config = dict(
    crop_scale_min=0.8,
    tokenizer='word',
    embed_dim=384,
    encoder_activation='gelu',
    encoder_moe='expert_choice',
    encoder_conv_stem=False,
    encoder_layers=12,
    text_encoder_causal=True,
    text_encoder_norm_position='pre',
    text_encoder_mlp_ratio=4,
    text_encoder_head_dim=64,
    text_encoder_qk_norm=False,
    muon_scale='match_rms_adamw',
    nesterov=True,
    adamw_lr_other_params=0.00092,
)
Rows from block 5 of the image encoder of a small contrastive image-text model, named by matrix and row number. Rows with one number within an expert belong to one neuron, the router's apart. Each number is 500 + 50 x the weight over its row's rms, rounded and kept within 0 to 999. All counts start at 0. Numbers have three digits each.
Before each expert's rows are labels from the 100 images, of 14976, where the router gives the expert most weight on average: "peak on" is the class under the peak; "colour at peak" is the nearest of a few named colours to the mean colour under the peak. Only what is clearly more common there than usual is listed. The data: simulated fluorescence microscopy of cells.
# router: router (encoder.blocks.5.mlp.router.weight, 32x128, trained with AdamW), inputs 0-127
# up: expert up (encoder.blocks.5.mlp.up, 32x64x128), inputs 0-127
# down: expert down (encoder.blocks.5.mlp.down, 32x128x64, transposed), outputs 0-127

# expert 3
peak on: nucleus
colour at peak: blue
router.3:468435449520507446492431583584465657462451513487534514476534463487476484497500494458523530557577523500460507585423482493538517541430490409458493461459486537548430496549508509432513427574448516469516453544517453611470536615391523469556472492591509517449542465386455538505411592569500522485413519502488445428486515477547480403556494501517514505490488497585559500449560413520549512482411
up.0:425480430510557459375461518474478474496442572496400501501555520444488455569459591566613534485490428588533501537561547516503463578539431480485489568567495472502483505412537538483567513507476581430452489446445471522451491501512525515494571507534451470565578383511438524485521504433511496549505472553565435496545547409445436584429553456415533578539456492596432468500412525499470521489484
down.0:497531529466510512435549616518461470562490434456452529506496642452486530416477520537539481510536548468513432456585483530517558458483535532530570562454489569492557457561517508361436574511532493410479472500453448534487481435494528448648538506542462525443466556503492500472439475388502554501511573615427462455541453395551538524460495483557456518539593554492485557496442505486462511453567
up.1:468469458510580446479537539480444482552566519606421549577558448496457585599529518448543536450518475553423472539528419544520518550463510556468454525465589562487490536508457446561510465542564441536560427546594333470469496482608516489543499485453536511535412531545577579552404515484479380498456475431406544514519503494507460461450522484479516433468517519470477469515552496514473521419494
down.1:594521481402444530550492530547477604538527551483448517542499505519480423444499465543551526468415567427443609555510502497522536572528532518524499544474546460577483485400498474417459562527525506547530502485544545570484490483412470408583539498471546519510550482542445476535509393440465560552461461395517576475416513503529630573449520512509567541405502479519522488496558524563560469586423

# expert 23
peak on: cytoplasm
colour at peak: green
router.23:525545530438458546625597584531571499459448511423554520524432507520484535515555431518464484442474560456484467427494544522489371479483471516424508449452441562520529514560493488551497570539529434504546509494510514435477374478443507460485461483549567504528458580596475436448622584473531576484448525552422599454518549483457564592451505556511495461525502568527499511608471516495543492458472
up.0:451507531496461480586392511585548475447377446426474439502472495523522470499430563451510506502486419502571449431565500620502497540498457477542454498581520511454461408470557539569403488476416381505417540479509436583538582519543525478494498530542488457479486403515564550434405493460480448533489478467490457480552501506536577447501386504568482490525503491638519479483498509515489429488496
down.0:474539542462494480574576492430494454601442521565556577535524546483439574511446419495484560461509479500509487429485507495467424535570536455536462457484483630478468573539466552484568486504466518469492600480417472521605525492538449521558471530436563516468566454564517499438419516549536518495485451416525537429502510478493506549534458391382503542555492526565467496518438482423523481669542
up.1:466482515436527493450532566577415625512549542467559530430478545476549522478461499457593480486531587472479523441549511413461502581548510568534497476517516465484509532523579591433464501504381487460436531518479464605458534398434541491533541531563435528440513562526482481456437575581492503446544611472510460483470521453547558462547575536454551436473474546597489572406518483500565514449457
down.1:503514566444491458481512572517460512472471532413473425469534613506499446482518473536469492484551545464512419549481529585528542428519470462534483445564530537475525617470485486405469471575462528505536525468439530498560527380490562420460574486485521496491594506536522440454481437469509470516553328470604483580530606488421514481460429566502547553568511549608540549514430487527521495458506

# expert 30
peak on: cytoplasm
colour at peak: green
router.30:548544535500572544542403450528399486467486461416482490449541547444486488521440519433456541564450499448432557546550474457564427400446582436490559449436429501451482557481454570484526458468424478466521448518509498502578526558522444525462601440476503512483465564456490415487448573521503453473435520504566549452492554549532525535550463576537531533599446468537468444558439417551588400514559
up.0:557503469471522565496462549416518491525509522535528511403442432473599536449452467507486573536549510461489508562412511456448526571530489469550550363517501410492564538543483491507505566550562508508510580428551452490559560444483441428524401516518464404468531495463486485426587520438488500511439515426422509525467449417534580455574577398535471544553593527563412551426531519518510494493487
down.0:615433494593470490682486585536550502447472437518559478467482583526555410513577522536495480544535526526483490485481494486482511546407573481460447474550559504529490562440482485426439491482603585481532454524472471478525544523512460482612466511536450460541477454511533556391506548500480501561515475499526503561521624481507471500433496586492531493523506452458390529510485514472587545430607
up.1:605432456482481496508514581560496553445450543515494493476423571579484444520554567580546497543582488380498493447478599485473482532491471513501496411561559532477462529580454437550482525564501465503512462585455556458527535462422478553509412544634518507548412476520517489506472491557466507422499642523485486469619400500531549499474546559549481532473544457558445590489550524530502504524532
down.1:482433471479460492417528497498542474534455582530538518469508551470546411501494535582530480418450465462507558507512435553484579523475634515490465499566533355574451469489477414540496478497524506435555522551459517518521492473580639513441550436549429433523457434459377585455451494503534543479502523509539560520515562528457461458496428470534506535454612517452443516606549508469547567540461

# expert 13
peak on: cytoplasm; nucleus
colour at peak: brown; purple
router.13:552488491497491441569433452539474485475474453523447560498424546559454541445545469551431545513559547475557507490481466495545505550497567558465448474519609483493414500452543475473549460536497527485502431422496490428554567572552519531468490427549469534508505411478482521441458593502427552486477410591571432465629493587515556625544522532488477498421545511570370521603476490471481464558485
up.0:523511526539462543544526424476486443519511506493541474571502551577550576507538389513636538575524466604418509567531557386505481575462467434454553458480571488470479485492532549456526426518515457449477479475438543600479542552433551519594540485560496481583566409452538501435476444503507475486501513556511550539461618467513459516553491474547524560444386484450489587531483522507492414564483
down.0:419446541579579559456500510437464466426480505513538504465448444496540450497526513429529406541524504504461499452442462551517399506520564500513560444538493521521454486580524499608530501456464478535462580591404589520485501486530457604598583496497541386487485470564571423482560466420508551400575516544519454595527514482484555452510474424467415520478578455544448486581482474497537548514493
up.1:520577424422561467437496405410430468412468503526379491499484481526498475566544400470421504517442517431488549501457474543561419509495517520514489604524452569516466457522474497412489524524448537473483557473463442609554462455502443576559491570530469473545458634467576474459553515553515527477427544398570551553540477463460472564439473536427428500520473537395496503488520505492510541501469
down.1:531521450508495541537596529524523445432538530480538432404367480437559498438477441541497513585474462487465559457477508491498519512508466423446489495504570461479560564513500599468452502536477439472516444472579562530520483559469434524470589542485542467544446582517585431555466451542543550545624431449563495521537530454530474514529535564520487512469432504419401483395607557483519580573527

# expert 9
peak on: cytoplasm
colour at peak: green
router.9:579417437461545556521544506475463472539450472434523517478497519512438593472431477563452415499392439564489454475511542539471466512462510516525577367479475509551505449508503537470529427552452509549602426444422504469499497535519610494494448488554592470559577513405507490575554449483560479527431377581531506476509534575520547516483526476568486513464445452516421560474441604510528479435506
up.0:490498520506543496466547468421504527477521441412539560407451508498544482542506517534513512436580567529521407523499576468492468562485520535596502528480477483468470436405508418460519443513579494497548447546558407462503511528564530564447436532542511530392506547494469507593654522582506526478513469493568636535515479466452467456413468508428564577459588544546529559460478470448449527413531
down.0:460435519511459377454454569459545514521483497377588408530565582597532581557497469501547538423522510373517494536571476528543498406571434528584549473477460490539532475519550442494502480511510474525390507505433395546457535494500524475522459489600552458458431440498514491476457500513484539602426523536571489514480516369512454447504473522504471459522515458489584545516504489413443466520488
up.1:459473417497541556568447470496504440507516633481553490535509532438580457522628507469518554463477537505430540519519582465530476446606432384500448536562479558492490453479513475529432538497542470523466500571592413614474483457570421462513490553553457498498484519533518567455527501511484504405498463419404487470569436545471513478464566507513466503478426516541399547604464460468425515444468
down.1:411461470519537462630528530504567451569406523543563518530458513422467447548496537549554511553462422467422443501516574486524414535468391469375469499491584537544496620496475488504444503442475519440523487420585529591504584482569507476479546575512472436438365419487537463413552505531456520510521455521533500501502468535506540454458465503484489499536471508532516457599433446522488539533543

# expert 19
peak on: cytoplasm
colour at peak: brown; purple
router.19:475521504538403442575489518471517526502416518484422601546509565461437430465510532440596425510513546471424527523472425428533535547551438484456445467432485509492479514513492505440457510494504485429455549470513420595406459475451475543487511455467521446612460547445454445454461473479457465627450553469478498488554481545446574541517551486489514576549512532582633500444504521607412561530504
up.0:499617516492523575460500559500560588503505473565499471511573465511476445513499489461503437521456525532467508498562499499555539467535444505503415547586418523494468530582475491455461588483481493512546483458332597473627492364455444534590500481474492464424556455512460441496558515475522437424503600407498512478498549489492501384512417529481384509526464522496552518516545567469492510515460
down.0:446461557572422551431591415552548519584446504466574466473460486543562453500479460488465542482500533539479561590501455506411503505475598482442463478482501544549467550530489575495476556490480435518569583543449452517515450351537449508459416497406511621465455469500562546450460552473462467528464444471561576483495472448441443539474525495495614491470451501432573504614470481497543457494470
up.1:441506480565431495499457545506524456497461612493428564526511532601546570425531521534525512536443530483481463491560508524498504434407577583532421591547568473403454475384493496438518483513550559397499510545505607486552450473491436502434475501527517461541526550425616507523572426506584455473517396562445515538434501531467576434538533493413564487466532429530529544504525489478520523473531
down.1:539521467547493409479561574571457638520480477486463444426442486512478535492392548587481586492530509452523519530525499455483517452513511587524553618479456443554497513450504551514549557451545563449494489502519535405473501501375454586478426486469474523477435465501524486538489493422336563547456476451510590512573559516512471519544594520533527459476502428538446576481514463463436510464546

# expert 5
peak on: cytoplasm
colour at peak: green
router.5:439518496514524507430445485436436478580430465442545487525568552522563505444426577562573537525564486517585480536578490553458534526522539513479465568491422443460559476439480480577449536516514541472429554514483403433584539443545432508490429512591564465478605559479463560467492579468519463452518442543552435567563492550493563447490489503469494466575472537568457462399434553486509479625513
up.0:528520479462438527626481455492518422523558453454551459476409503517451526478501482502420602558470527511436434506518532615387568444516464484465459453503566537525484502493460492542452520592465556547523492412432560487496507492487613497483492529511469509521557456558480428459565490506507466449542409507406450503563396462482548483524381564454401496425544583492510522459414488452470469474429
down.0:512457540454526499586483505493429435535453431423550439512534482486502479410543442519504488506526544497599568463507519546532388555578435532525463540444400511496421501543495536445534481414433496459523568445580437497475583446496552454483460506446433512502453521424477517597423380563482539594542555484429513552484474483590513428477415442523545448533478444490543505597570514497509544456538
up.1:470459509473478511546482576452514523460428493522555470485549500540577496493466471509461523528519443468546513487540475552500436514495519500428451583498526579497560453564401466521522428627511459431374461470472476591318510513513524474474455472549552506458506578414471477534502477482476443403528570520515550478508486521478523498599587534455507369486536519498557537627450497521482467594556
down.1:510551534589592463566488576597493577481460578577561449494440489526487423480532594518497451465541526516350440473404498444512482573561503569433395573497475474545633405511494569566454475460495490448507536494536491537444410493514495508548499446578538561517488558517557454506559495475500603542514491500460525516489488522553438488501540488494583480502566532446502524405495496468478475494579